From a checkpoint of a small CTC audio transcriber.
Model: mfcc input, norm groupnorm.
Training: soap at rate 0.0018, 7900 steps.
Data: trained on single English nouns, adjectives and verbs, spoken by a formant synthesiser in many voices, 25.9 epochs.
Rows from block 4, named by matrix and row number. Each number is 128 + 24 x the weight over its row's rms, rounded and kept within 0 to 255. All counts start at 0. Numbers have three digits each. After the name is the row's rms in percent of the matrix's.
# convs0: expand pointwise conv (model.blocks.4.convs.0.weight, 384x96x1, standardized in use), inputs 48-95
convs0.86 083:124138167121148156118101164100153161106125114151153174114135113080131112158116124128123154125111115127149140168115161096092119135153194129093116
convs0.87 095:092102129101155163130127123110133153116144117118143143105136104131147110167127127118143132144119133167135150159106136066163154092137168090108142
convs0.88 110:119138120134137154136119103111117114099137141148159117103062124120125178141111157092090145165147148122111144124110166119125117146168131152102086
convs0.89 104:127136125089123055117115149117106161140156122175160132104139121127135130151136125115086122121118151125167150172142143109132118108160135139094100
convs0.90 104:110149146097176164145123140090118091095106142168146126121142093151164166150065150101115074102146126159158107120122166090152157125170146142144136
convs0.91 091:123093145089158119172101146088129173102135143162150160112136099124153097162126163141115176116133074145147114151144130096133130152128187135086145
convs0.92 101:127143135098144160120130165130105147085124129080136133146114099090118117117115095108108139115144122132127122130120130158132115128156147115087112
convs0.93 109:153128123128163165164112155129111171096117111148174148128129129161138141157118136125125125166141150138132134134131112102126134077113184106117139
convs0.94 093:139111139137193116083122139142107058149142152130130112122128117112133124131160128099156120110141160127143146155149136162155139146149102149132118
convs0.95 099:132126150148181166148083123102117119133135124148144147127129104108135117169161181122108102158130152128093141185121133098142147115117116154105107
convs0.96 107:178148131128108160149132153121116142146113131148108130120134150064121100103155138148111197133104153097132138131105153089143144168128148152160138
convs0.97 103:091168124167125113110099158130165127103091185123103156143153151098152126114121136126121108151153106112134075116159143091088125123142120116149106
convs0.98 098:130114152078141164146152122105125149123088107127114099130149122144142114137131112150140111131118110130116131104124112132142141170103129139067094
convs0.99 107:097132129159164136095117130084124125107107124111149176161093121144149188163152146155131113137115105133104142153139139119109142160156104109120135
convs0.100 100:137144168123145156120116129120120136189123208140147143145161093152144154141103095138155143095118116156146104137113179128139143089106147127134132
convs0.101 103:121104150130126127113166190131150117121144144116122079162125103123124134113132094124121086155127095165141140095098149107100122128099096129118100
convs0.102 088:095161149140163122093095146124106143149134125149216087118135127095169106138114149162095124110125140169155128115126138116132110122144177122111118
convs0.103 108:137122119091139162140059108131090154156105152118171098138103118113109122174132118135109117170134142156121107113165103101103128081116129137132108
convs0.104 094:113136142115104104119113160142134062112138103138116108117123132099140105129130090161164132137113154100168111147108175101096101132121134103108173
convs0.105 107:105119106137123112147132176100140127122163089112111105118141101100122147125113120114158175083124169128148083159131139096128105153136167100114180
convs0.106 104:135174128154139105170114154088142169105116114130135180144147150137140074121149157173113124138125141108121085151116123093141076119135108153114118
convs0.107 113:075132145128089178181121141087132096151078103115143164122156102113115104142141122135168157123156129153148143163093135132099097154154135111083146
convs0.108 107:138085097078115152165140093104115104104120166139124134133157122123106136161135137101132116155104135161116112146145122085126114137125155109103126
convs0.109 105:136161120118125115135129166111128116088118127122125126153153130111117136079103126203157083130124091121116073079095099109114119159117135109122099
convs0.110 088:112088126143053094165133114113116132123139092183112126107169120101145104136096084144178115101164169148133132145161139100134101155095163116121181
convs0.111 084:156151152093118146159117148082093134096102146105129131154130147116113123186129143141135170153093175098151135156123132060119100113136139133068152
convs0.112 116:141107130131182109152120079092160140126089130101185111180074130123094125135131131131116136137108143117151152133113173108168146120151129101087132
convs0.113 097:121154114129170133117101162108155110116107104084132129105151121140113153141165158091145145130106113149099167131178108118111170125187164152121143
convs0.114 097:135154086120129094119115123114089093081092164104176104132142132154140126151127129163136113104128132148125144161107160119135113112127131102150146
convs0.115 100:144125123131080131121108146098063146188137127109154113107097125115123107111153149137108171133109154110152159131117132090115104151097146166125149
convs0.116 102:167142131103169106109143161135114138127090109133117131144075134121142133115155122141093145126141093161155110171096172107102134113127146105110117
convs0.117 110:158094140163140133112127098102131127111141119170127131104134165132120110106113114150126117123088131190093124108146160112083127103121181103157142
convs0.118 095:113110180098123142110149153160080147106134145132121159162155120167121133157124146117107160161125161110139105135154153098122105121093118110122140
convs0.119 100:156131102146150084118080114096121119122120132144166115099122176110102128091137112124120101103117101166075078119082140137109139134102136103125134
convs0.120 103:126138094130155154100158115127165090101118117099119108095115134132130120152112137179156107149110082128131109148112137117117094110169112146132124
convs0.121 098:098123136118127131164116142105100115143105118142151107164133157128134113140146090147121188135102100182139144114062166104131119122144131107093163
convs0.122 093:139116122132126137126153104130113154108137158103157118105107126176110134154168116126104109146116105148131126151079141137108139098126135101087111
convs0.123 114:102114105112105095151116111101124150127102195148152122169094109132131096137086146123153110134121149167103062171107103148131123111128125128106130
convs0.124 086:125153132090117109119094116152103130144135129138154138151108130112124088186121087156133160156125145112146138112123151079091122127142140106072125
convs0.125 092:123107131121109091081141161085127141136155146121125148128106162116149141097119091140134134159120074155096088102101138097146136119158088074127090
convs0.126 105:167093099164137120132126137139151137142135140157142106104134173186098125115142155167126107131098094152130145137139134138137103152164112121189153
convs0.127 096:120124101147118159110144106117111097125116144112147111137169173147111162176127149090164142113108123140155145147146086080096109153099121127111124
convs0.128 107:156129148161132161096163155115132163139133158152135173142119131088116138115146118151121109103142088096141119133170081136144128132147134104120138
convs0.129 106:095124123129090114118114096116108141138154138127140141104141077111126156140140107189157139104115115125141120095116095111170123143142158132128164
convs0.130 096:119113113115100082163136120114069117135104088147143105129160093172113131122112111131130148080159149143173113093147148121118105151078142132091124
convs0.131 112:187140136162138147140118127167106174165144140167157175149125126123135117138139141141096122138140144160137124142154114147129097087137162128161118
convs0.132 098:158131104157139107105152161103176127143119118182117117144105126130109168099133109142120129147110133090090084080114162120130141096102074070130144
convs0.133 108:124197151108171092111143160133120124091134165157171164149146108144103123121124137164162159165087135178107115145134123137125120128152129123116100
convs0.134 097:125118129114085172138083120163090133150149129158167106123103113094116068174130129105098151170116131110129142127130143147134107161135159130119145
convs0.135 098:133139135159122103133154166168103159125131159086120170124104124128127160135175133141117131128107078127133147143143110122088113110099109100108100
convs0.136 087:140132115086141130130106103126121135105138135104186149147145111138119124143111102180132126123172124101170123131134148105125069134116065075079126
convs0.137 099:156140146146103097123109148128126159173163151127141140107200121101176146135148124130099152124152128071127130143101122100125095116131106118112121
convs0.138 098:117139130154144107132112154115151180130139153109111187153096181119147123173115102147107119111126101124121147131125105100133106127177154124112090
convs0.139 100:135174165092091152157122152077100120132111156113136150152148086130138127145149098118139144147105135087140169159108166113141082146155123131098185
convs0.140 119:113107096111146136131165109064114178135127124113110109177078113109165176154105122119129144093113153156130105103127106102147156102118142147093141
convs0.141 105:126116132130117139119155125162143144137166131134152131138180122131062160137046109146093135155146131141111128137089111116126108109096122079093136
convs0.142 096:081116103088106105129143141153146184119104133141160147136138137134149089167123125123123112079148155109161126122121114119141114145110154146114164
convs0.143 103:156146121114124126145144157134106101125162099140102134146090139078127137091125106130122165134098170081129122147133180080113144077133143167127140
convs0.144 096:139126107136127135073098158114182121139094118154164123126136147154145129148157130153153114140098079143114150134115094098131168118174078129155095
convs0.145 109:182126164146094133125129146107138105150185131122105113114145124131128145151150159162140117112121175083127162082105189122151165166133115151137106
convs0.146 105:143125102133095139097125165125170115171132121127129113109149127140140104150142121129153113173102115085091123126141132138149126096122115133116150
convs0.147 102:150132136104118112115115131124114123133126121163136119147179153105146099169160091132150119164108149116126179148133114112113087147134122143083125
convs0.148 107:164132114136109113137113082152100108112159092140137119162162140110094107121103144116142169117106192096143136091131140079123105118108134130098135
convs0.149 106:121122154117114102179116175115179133103129134113152055089109149084154165122094131135093131134115122102131062142155139110129113131076128132122139
convs0.150 106:146163153114114140105129086137154156092085171133082148151119131164136153176111132102122073161155119126128159154128103130136143143135136128098180
convs0.151 100:122152148170098173152078071126124118071172162131097119165114142147157165133142153121137099127126109096164147119129120106140136111151110129139132
convs0.152 084:123093113139077098171132140065087148100122100145139111105141120130134085140091083105136144104137177114163120125148113068134093138109166116104178
convs0.153 110:114117134124119110146101143093122121126126180138135139128158114162134124166155167157137157120129132150135175075073192124159119163132132171125143
convs0.154 103:122091109131132099126163164130152154144145131142161164161098099156110125123119112105125119072149145150143086100118133133188153172132132158114134
convs0.155 097:129162135119132084139095164089127093110150115105103118116110125109131115136110099155137098164129096101130096161079163081122122112134151092101136
convs0.156 098:089107126097077131157132100167068142103145172128117109138159114142135112155137117149127121124134160112118145139151142147122078098154129138148149
convs0.157 116:160139123134135087159106108140156159158115123138151146137113119118131100139109133124123157134198115151126135149119139123147105169134128120055185
convs0.158 106:114142148130104090118143115087106116111119165118117151077094149079108168117144125177147073117120103172201113139127119125115123119123112124118135
convs0.159 108:119140122111183126137131134153167103140134110126124128138134141186123148142134145145139095154140090161130123126111144127115151117094126110164106
convs0.160 099:105154133122131099109066154122146127167141146141114077103117132141091118103166082151107085104088121119103157120082143102142153118135110157127064
convs0.161 096:122140149092109151139102131081139128115160138149163126170120112099150117151145121174159147152109126072113140112128136114143110091117118166061148
convs0.162 097:121145155114095146181108172098128102130094108137143146146142121126117096166117140149153152167109134123126123143114144078075065114148142093045177
convs0.163 103:142135138106157135158090114126085154093090108137141133155091104162117130190168154134140126136153132141119077132143131118105115088149157159115102
convs0.164 094:154177145096093113192114150112087130121109112116144123121133150108105150160114159144135158124106165125156115129125136060121115147147147112104175
convs0.165 093:094101133147104088114150126131113130162124104183125121091161129173153142133093111098162120079188163146160116154154112137147099170119153120098162
convs0.166 096:134134129114132129133122116148119128107102160122112084148130139126144168146145168144105140178119173130133141180147085109153169135136138136090156
convs0.167 101:125181162122137106150112121145111137107130103123124142184169089125102152145133184126142111135140135134144161148100132086119139125122143105095145
convs0.168 098:095070145129111138183104135101107105158122132145129115164130154142138166125089130136156135098148160129154102075137154127134124174119147141130155
convs0.169 100:123140102127101099162084149106099127160129128107138141110146163093126120168087098157104095088130129115059091124181093119106166130135138132129153
convs0.170 108:117167151109126094197144159087131110162129184160116156138115122123088098135075118116157104136121133121117106106130097091100088130100159139110129
convs0.171 117:159108148141090092143121094070151138133112133104115080123112151175109170168159121138119154136154131149141136129141150119130084097137171121129128
convs0.172 103:117121096101147110139109180094109107123170126141181108141118096142111145147081109106125137083128120145146112097111148068139123145126139111111154
convs0.173 093:126107125129114128128104115118130087109139086180078156109151109087155095149120074181166125138130152119142122163156156101123114131127140110144202
convs0.174 106:105085181100089155160150118123122088149102142112135099117132110134132105126177149121128121151126096106152128125138111149103111129109126072122110
convs0.175 107:143149148089114140164118170072133159128128182115144166137105178107123116112086133147069094097139114080111106145115117126123119098127111120125102
convs0.176 098:094107115136130125067130167156137173129146126123173120154099119122188092156116127092129133109126122131114101143111139107138117147124140159086114
convs0.177 105:094200111114109126135168160085108122111163178117133121194128113120125121143122172133080090114131115074111112129112135111098145084129116121110146
convs0.178 102:176120115107099140075111152133137129173129127149121108160096126097163127141111128160133104143076147088142147135125138127067132133118152114132161
convs0.179 110:116141107122150072148100097126135136107120154106109130123142162147106133154131135125093128132086118114090110135125109148139147125092084114113125
convs0.180 101:092125145103115176108149136128100133129132078158135135156106095118144123163114151148118127148128162125134150146130193134135127134148126088140145
convs0.181 094:090129125115105126121126099154099138092121165124110162179159094151113127162087131156102127139122163135137125159107130121113099158113118129127134
convs0.182 100:158139145106090107146126162142116130160126164131137121129166132131150091093104130110130136133114099130102148140100128088170119115115122106098120
convs0.183 109:122139185091097178115170126109131115148134174144128138137144178114144100176112118114176149136117121083146151114118113152115115106097142118092079
convs0.184 095:119126145141136118153152102149073118113118110144122116102129152174081132140111151166127118147123135136098148171111079094097158132095132149128106
convs0.185 104:108148094116134052129114189121160153110137126119104116117131171095168129119078127190127087107159126119135123107124114133084118099130122135123114
convs0.186 091:145151168123109133147110114145068130145127180135182126154140136155119161154151065123082102144115122101129094155137083117135085157119121118109154
convs0.187 098:147158137169101096107082185137094146115163132151126114137100089095126105159121135175110115131103130104155134132160142120134131159095148105075138
convs0.188 101:097099118107107143129140086110131116111097109134112110109079142109123133099140114121151089148090100188077130097116094110119142098142126096110094
convs0.189 098:154168118116108124152086147124077110116139118116121093143105138095121111131161115128123152106105122120163093134118148074110109140137162147107119
convs0.190 103:145178143129109123103126140130153149133102154124124132148119109108148100164142128136133096125131109119152121113134101078151107159086141097122143
convs0.191 098:133123144090103110155109127123136116152113144120151140190191162135130113177139103138105142107175155112166126184140129138126136148116151109097119
convs0.192 092:131129151112142120132118100108118108134091133152108109098124127138105127131130164113123089183150117182122121165149123149095145112111107137162114
convs0.193 106:146158141139124136142121125136125127152130113072156126147118150130171094116158147107151177115123154106109146126144135145125077132172112140140133
convs0.194 102:161151164112113186108130122118144100181128140138106130110120134140134111121170111120142111114110121097108175127103155128119122167095144100172137
convs0.195 101:154106159117141137095137114128092158109138144138120162144124083134170155110107143107137162130116116147104157133154124087125152087122155148089111
convs0.196 094:134159145078122156105094127123109170072108122121130108115112125118133077147114150153155147140144145122119189153119150132145170098136087134126134
convs0.197 106:121124113127147121160134079086107131093134111123141135067132124079168146154113182111165150127139163153158059120094140125104082110128152147123142
convs0.198 088:083086107155150145130121100138116083121089089127128117080112108141118133071139073133171124099118131131117106105129118140126137137154174072142127
convs0.199 106:166144138102162121130098135070125100108136154111144127095127138103120143083108132156118129126084078141098131112164165143158156149148109109116163
convs0.200 117:143186129086174139116113099089086122101148159108118098120096102151133146112104133157133135100139136157130111165114134108118151113115130108137161
convs0.201 100:140093117080096135173118113096116150106147113129121117083138154114087109115137112112141191092124168148174114158109134132129099110132156132109126
convs0.202 111:143132127172128112177125150121120158137101109130153104141128149118133126109112138099157167085158176181144115150108156100115117146125142113104164
convs0.203 117:097138148084153106123096149126169134088131103131126169166101134165085113132091065089091130116115109092150159161132112116098131136123149161119159
convs0.204 107:117096135120140091155140079116111166117148147116157140131134131182137128149139157091130124121158134178130125101116205155120125146106133128135096
convs0.205 099:134125144126166186149153143078135100093094122150131142109062093111109153124150135089125123178117069144120121127153148111080153132148153160137106
convs0.206 099:173134133170151146137106192119149163108135182144152117132120110108140111127082084073152150123139133169150137110115175120107143090129165121116164
convs0.207 111:129119101118109161122126135113142116142075104155125126133161166097114153131154145074148128099125134159151155144116170076103148092109145107107136
convs0.208 110:131103123099143150169133132091054142084135149151174127143131110144125099141134161139157149153147142134090081122104157110137128169120104152152194
convs0.209 105:104115154117139119161121140125151134133140132140138107166125135139156097086132121139124152168165112096089109102107167146145138131136118132165153
convs0.210 095:128123085148192140118129114084120113142132127101128133130106129161157162133146166105131094109122066162094130130112150108117171091103113087130092
convs0.211 106:105129166136166108138126166133116078148110118116132111152124127141089099083128117140154111156124108148101136128157116119123190117142107099093138
convs0.212 101:112123101167144140139124136169165136138132134110144157112118131133106106144100103119101138107131158137155147178138118113130121087090128153135124
convs0.213 096:150175150109138149118080083142150101151112141122153111082109137144118095102131094127154138120097094102103125084077143143157122150172156102125140
convs0.214 103:108112127095098153111153142101124112154116133098096125100140122144105077095138080063166130129090107110158155153180143119136138080083121127158116
convs0.215 095:055150166166129157134120110144077161157146132146182168145187119189118165151145127103193144133130146152142119144141121149143101138121125134149148
convs0.216 099:127117122136116148100104122114107095134096133136099143121119134131119111133098120181164153152146078179147158176141125171168126162148125129109111
convs0.217 111:140107073128093153109121147133168133105151135171157142125132138108132161119115190124159190113153142145106106183108159095122124171141172139122151
convs0.218 106:099129143154109141120100149134145120095142136087103113118142157151112095144121133114078174138127159090137127141112158108103137129120126142121138
convs0.219 102:101159090129145120124144121139072108093152131114126104125114064174125147137118140103131161122127160153123137136159106121130126081134155139112131
convs0.220 091:152168152120183169103129186088146098150124146137158101151152096171135154168170191129128120112140157158135136121131139107121154124147112150134118
convs0.221 101:104112150164118134103130092143142099160114105149121112068166100130140105136115106094183134104142157114128143141127113130095111144127162105139173
convs0.222 107:119095167140151149105157127133142156120162159126135158142143082152132150117146144140155159099120170162112116122077132148122134143111132140144136
convs0.223 094:132125109119121134116131096149136097108105103128138154119150156141102158138081061109150080083113137106145125111147096129131125143087162121196127
convs0.224 090:106109093086116155084129098151146120095119113096115144124148126143101140090086100128180077103100141111146141117159131148167101128100134110125150
convs0.225 110:139122113132140152130077136145128120140143131111114146104120158127103084168101102116126131113140133100141131158136106114119089154081122102120154
convs0.226 105:104100144110128136112115115129165162107135173127133143150068132159113137100144133120101123128105145119138117169069138171157124117135090125096079
convs0.227 113:123117148130122142144093112153159102129136135132177098138099145118136136079126113083150121166138111077084121121117132160139139128130093120119137
convs0.228 090:150077112135159131147127139084141111169152143170162127088117102117116170120107132122137111084124147128100124128147142138152142157113140141100118
convs0.229 101:161106149133080122090131152117073128113151100125124123157077132103145119131156117127088118128145123166173143117088113112144128099085140105146121
convs0.230 091:105112153087090114102106129128116138176132088132107110149116175125131105103118103134129134099117146153107099159118150095162156118139087138173072
convs0.231 101:102124105108101155140143090103088125118123105138151085106110131130120104160129108151143129120110162152138194118107135099153113119111126166111181
convs0.232 106:117148138130100122114131109112119165068139094136108144164119125127134149155139128113179127107134159124095168090106179093180147112152177128094110
convs0.233 100:102135168119111144138133147130126134133166112134131135179151116196078123137140118140142139097129123077130114138140135099144164126081176154151113
convs0.234 070:094132130099161140140080092128114126109140135123140136110147088148142098131108155131124138104134190131153184147103146110085118092106164142142141
convs0.235 099:074085133129130140154135106086154164126109120101117107130118141161092119133144172176122168144137124182095120138102116191135125118172125120131148
convs0.236 099:093101141126137128106114047081128136127141123133107074120122121127114145092086099101111112137129127132118112128141139146139114181143096125130126
convs0.237 112:115126137189158168075097107106143185157105135159153156135162161137114159140113168109147128124123150144152130125133103135152155114117089150169133
convs0.238 117:155097123143153136127078087095095097129118133139110123122153127122149112114093128084128108127119097105099127097148127128135122128111152161169139
convs0.239 099:129117126164157164143111130142090113104101100141111118108130102135092131171177176145118136133126094130127108161148106133089129093121122159137141
convs0.240 105:136136109174120145143107120146169153161130150133131152090119151129146101118091138124124152101166147183155105171109074124106082130164193098119182
convs0.241 111:169131148161143109094106136114118090107176112105117115140143135139117110116129077156166174151137131158143145141117153092124132095155153074140114
convs0.242 090:131138137096160142090118111099108139106140135145116084148108078112133128101113164112121121151153186110128225108111147111157114097130133094119133
convs0.243 093:081123150122116164111119102121181160119149107141159103114135130164129159111113094080119104101147128104081158128093135167150124137157188143126174
convs0.244 103:126119170134113178089125164126170136150111141129111124156145131156134156114118188119094165139135107133106136149084141154160134118088119101142106
convs0.245 100:134211148122155118133114110139153113122120120142136102147137120108142122113114121102183095115126097097150125098111133132153115167124180143117123
convs0.246 099:116101135117099114135117104093127085125142108131147105134154119144112100112128115113160140100131181111153159138164177101121113113101122156170132
convs0.247 081:122142120121140108152143133136104134125176144128177137159176112198108148130142120141150148087100101109132125133132119125149117157138130119113122
convs0.248 107:147100147168095141144132102147085104137194116143123090151116168158164100102145062114178132095132178145100140128139156134137130134136123125109120
convs0.249 107:105077141125175154140147150085120113085149159155131131114096128117110133173128130136152145163138146174117115135127100107123136079101131121125142
convs0.250 098:098064133103098118118148161133117137121131120073102160092081145149094189108088119132123142143123172161114155150119122106119105129113151113146137
convs0.251 100:098104143143143092097136124102095100101123078136098122112115111173055127103118072142140109150139152129114098142125136122147143094091134126131124
convs0.252 096:133146197144130144185107072159122132171176139152133089119176139168137132124122102116161137088108111110126150109122159140157090162128116151154142
convs0.253 104:152119113120127156165085152113131192095153130128121093089164176080114068129128143125141114144097125127138081148124149104127108161133130138118159
convs0.254 100:123143093147123167174092077115166110171113127156121092116127163123133115173107135091113144100092117084122137129146134161149115144136104111161150
convs0.255 107:147087113111164095128153145136138118184181132124080146124111152106084147104069123131142120124117153160100136171126119123155154118092117123125115
convs0.256 085:146127158068158110103166119117127100097158135103109120135118127146155102114137116128138144157127155123118177159152156108103131156091140138161116
convs0.257 097:074131100112102143132116102137135207143141114120120129125130124106106127104074160092115134101128121100132147135132118183144134152131174125143177
convs0.258 104:117099125116098141141078111158188158163094155201099150114126111117106103128144143139133109078137091118107124164117108122103116121140129138127136
convs0.259 095:144093128087158141145122129137147106135123127141129091093118100135164124110154129089090142154173120111145142113153120132157143135142130131100086
convs0.260 074:107131134100148133136091132116129156120138134142146149128133095126163142144111131161166158127145162128140161152101183135092100081136159128147149
convs0.261 110:135158146139123135138160149093129158151131100080140153068180141095132138128143128165175141158144088080167119145155128149111103124132141124141103
convs0.262 109:152131090100154145149114136101087146076126126166167118085113098114140149093132179061128123124169156096113098146136137117150120162106116151121122
convs0.263 117:147113142156095103121149160112160147190137166120124130110138156126130124146143087114120147134147104088115095164137133144128111117092161142158120
convs0.264 111:110159124155109114106110099104164140110142147152086133119159112096131136146167105157130129085095152105154116073102149122098119133140097095150141
convs0.265 107:095145112170162164164074114143127135123117164180136110121093106116174141140125134104132166123182097165130105121120139150105116135175156136074134
convs0.266 102:149090121154141129110125105077125112109101134185128139127130140153086134153111120107132132084124091107136159130121126130145130123112130127178119
convs0.267 110:121129137105177119154106140119087145107167119150157129104102184139067122118100109146157120156136094115083165138117150122139136143139113130148134
convs0.268 097:123142152153125142132141096166130121117151128075081124140136138179118128127124113155165115142102100132089165132113131093150174075106123099194114
convs0.269 102:153110102081147152136097151135174149094159143115130159133163114117127118129102157156128151154096122103126104135142198139110149116106127129114135
convs0.270 098:157103158151149124138147129184130134119096151112123175103101145137124092144114140146134090140142148142154146134137129127108154098128129114134141
convs0.271 106:088118125120107130127119143128115124138174114135126133133170107141143149126097074171149160098164141119122150149109124149137068134152162124168153
convs0.272 101:114114136121117131091092110116165109130120130168131157114199091149156127131128171121123162104110128133091170125131083090155143144139120140135131
convs0.273 113:077093124146163093143045135120133124161099105135141141115148117134099095150120111152157076139133115115168119118118106146125112081127138144158175
convs0.274 071:103125133089152137132088109118110127093128124137136136123132080131151104129096135129141134117120193115145169143119158099072095074108163130132156
convs0.275 111:166070136106137127132158145153117139115140140157134111122094143124105169135103112124105109161122159137105134172158137093113139126127126114149148
convs0.276 113:144119155142161132153138146129079140087132133116110137150149086138103110116132103121152179130134145134133120100073129110121077131149155117130171
convs0.277 095:134116102123137150153116124130115147102127166164153156125136138169135109132117106078126121097106108145132106126130117100118089109169144135089145
convs0.278 113:149092115090118134092140132118113132118093135140133150114136170109117114114149130105155169087103103148124180178121137076128094106116148082111135
convs0.279 117:107155096098146129128140103094130124149124162128062148145140098174119116146114167102140164116094162116155113129143121131101126132104126108121162
convs0.280 101:130130150099149118108122128115130118104163085135111155190099122159123141156131086116141167143123163136112153132102144097128113155115122106126142
convs0.281 098:144165130143103158109127111112162109104173140111102137132100124134138163150123101173173179126083107155137129116098163103111121082135128110125099
convs0.282 105:136111135144104129150082098104176131157139151144116162131108123136121095162086164175125116080142115103162080132142123125105122128079165099154130
convs0.283 104:117142067137111096141103153135112102152132170116145136110141137092138113125119148159090081144143102089083116132138143135117108141131130134137145
convs0.284 111:144175147138127119120106129160110151124133161111144133149132095187138103120134128108138130113152159154144153084135112135110090100129129111156162
convs0.285 106:134098107140133157119063114134124117133120110145133165090162106139143105098103072126102109070104109126113074166136074131140108139151157110115111
convs0.286 096:114156154125134140134138133137118137121115121088125122153142106179126128148082089154145089086146105100143096136136139157143141095068135100173087
convs0.287 092:098126128130110129126104101113190132141133084176138150144155115207141142066120128116137147119147109086111182118102137129126115136138153138142135
convs0.288 102:148110083121101114118126125148107158109155148150117108087104150092107144139113115134142149163131076124115127108134105133119146137104170143119086
convs0.289 090:140159141096110140094117121150124162119115136151104176137131148086134114179170093121120081134084126135104119132144122080127116128126154110079133
convs0.290 104:178149076141154146150152124129132151175130151138122150147114112115122096100160139138144133111111117120122110147165097143133119157151134088138103
convs0.291 100:157123148103157135156148135094120140085122140139097132153130156109107144134125109130104152118099125101107095171135135130150151167133105137110061
convs0.292 105:135105165116093105128117113156088153141143132176072112144171133136141169153144084161126104122121116116105123146155137108135131153099136151099101
convs0.293 111:127107142113110157134122085200157133158106108140121140154163112163154115189151120114120109137108168124131119104159124103146114125127128119134150
convs0.294 096:131100131134045141141129125125118159121180094133102151113121165099138160119137121100079144112120127124147133105112112108106159159095191121096133
convs0.295 104:143131130117148147139119153139117166127127123143137166164105132076070129146119140106121175106173073149096150167146122088117127168149141107097115
convs0.296 102:108072194133135137112160098145116117124141120118070146157125149117108144182125107129122127151089135119109144149163149119111125155129138075115143
convs0.297 107:125126086117127139125146160122178146134140131065127178132121121122103144135136106131080144119110102119130147190099115134141129114125134109170088
convs0.298 105:141149165148112131059078180116158130116147165128128098129130088144151138115177096128112143142089132117081159136093127089114160132153111137159116
convs0.299 102:165139143159110117119142161129131163121141117106096144132085140153101149147124134125115195108164080128177148155120130158115108122128146143097139
convs0.300 079:158109134109121099121121147146128146155168114113145134159122150119142113158137090156125142127126124101127126149123156054108107108121106093102101
convs0.301 101:150112122138138109125102125146143155119175115134095157115140143085129123122141115129103111145073106158136085126134116117071085099103146097141097
convs0.302 103:101100108138131150124101147085151064139107120165145074103128100124093138152123147124125079121134143122077146133134148078149135171112158155120126
convs0.303 094:095141121070109115110095149105118159106142116113110114145108122119153140114104067122104110113090123113128082123106132105130143126112150064083101
convs0.304 098:114116103117114133213107127143106154125159150149089110126087142101132090115129134064113134091159129125117071169130118121128125150127164186107109
convs0.305 104:169129151104089124144111179153146148104138124158084122105112164145167111141128113158131134137146113122100099122128181144139135154119122120145115
convs0.306 103:120088120159147110104142147134137146118182087107151126117116084084118142151100169120129110120174114141112102137123145119143143191123115130118066
convs0.307 103:139069154110143104124107107118119126118120108111117164169104142112081109131101133104159141124169104113143109149116137087089113162176146104080100
convs0.308 100:162139166146127104088127136089169107073101158131138137134120143126108144148095096122145109118109109107125110121094140076094111150115152070099139
convs0.309 099:170177125109181136130149101151128138108158164136124115122123172122114111122123091114120086141128116102114108107123140144162107165138122123150147
convs0.310 108:113182103127150125128099113132132111113124158136149126150086127118122168175122149153149138163118164138141164106145117132135141138127140152129133
convs0.311 107:129152096145133108166055114111101127137132134152186108128105131071099129190116140112119141160127173123101127154121155110116177159121122149115131
convs0.312 105:101080136113142135115097119145132155137151121081080124153112140148156154133132152120134150142138093118094089151145181115128084141160097157116110
convs0.313 099:096100128166119090089113118172130165132151152132121132156117149107123105099114129178093140147138113106147082088115133150174114166143137097183153
convs0.314 100:130137130165135132150139144121122135120153128116134126160153066092189089130147142179177143154085114148109141134112163127107103136099135158162160
convs0.315 081:137110138126084117122139128118099157109169122111115115140140150097117138142172117130144151155133106155143100141128108146136156175082153151129131
convs0.316 103:071087134119078116135134116102129128092125076138137141173146128119161126116132118109129114184153107109114139101136180144186096170106132117145182
convs0.317 098:155115110137105142181139111113138148128157109130072122093106133144088153158096138102095195089184096120161104176082130129120094099118123140103125
convs0.318 096:126148162112093146133112126116113123129147121132152149134120125077111092135133061146161098122085128086098174157105112108107134107121146110140125
convs0.319 106:156124153146129143129189127142131167159104152132133145139113147127112138126154172093090124144122122137145158118125136143171135108123117127181113
convs0.320 105:169082137179114164110147103143140158152145145124119138133173130132142143127150174133107164119108120170126169150071132145138119151105132118141154
convs0.321 096:080102162109133139136110116097112172139148109140121136157152134145144102182160104106128171140104102131096127151093156095153132166112096098144138
convs0.322 091:156102204124133157156171182132109143122148138108122128156111157109108081132116131123126153109116144134145141102147083177158186117134127119103153
convs0.323 085:130128153135147139171143129165115191151188136178176173154121094106120142145135115143098117130132119135104120153064127127121144096113126132143109
convs0.324 110:090089134109132129140120143138181124147153104132100134166089141144124123160129132085132138110139182166139123157131156154148178127134150138145082
convs0.325 096:114104125140101129132111131136143153121152153117148182120149131091140108196200092097114091143110123089084116123124134105111121147137154117115145
convs0.326 101:115115171104162141146131113163148129142146126092104146147164143110122140134121100155115144114073114142117129132174130126130146172128123134112113
convs0.327 113:151112136098130161107099148085098121106122136076129143110117116105113136123153145106112155146134116153121099164114106068126124175142169111091125
convs0.328 094:162145149094121093121133137167107171145158154096132157175164124117134138147170134149163183107116135138108155111102155099153134154148124094095144
convs0.329 096:153131136118101139135147117129118146113107101067099154123111131130117130114138126126097108117157135145143150154079152122116084110077139133131129
convs0.330 083:118100148108099134112131088096129172099142094077083192117090116148093160150145158109097148159144099143139126143122097105139105136183135136114124
convs0.331 095:132151107117153136129103149142113139140169162135130177125140133091201123111148114135119122130138109144100125132093141111131163103144141131103100
convs0.332 093:144126151103098152129154139169129187121113154131142183153126117099130098192134106121112098141094123134130144153136138097097120137130165118123150
convs0.333 110:137119161144104135152146133163159113113176093118140142133110178116160155099148113199094090149081123137143112144171133145140116131146130170142113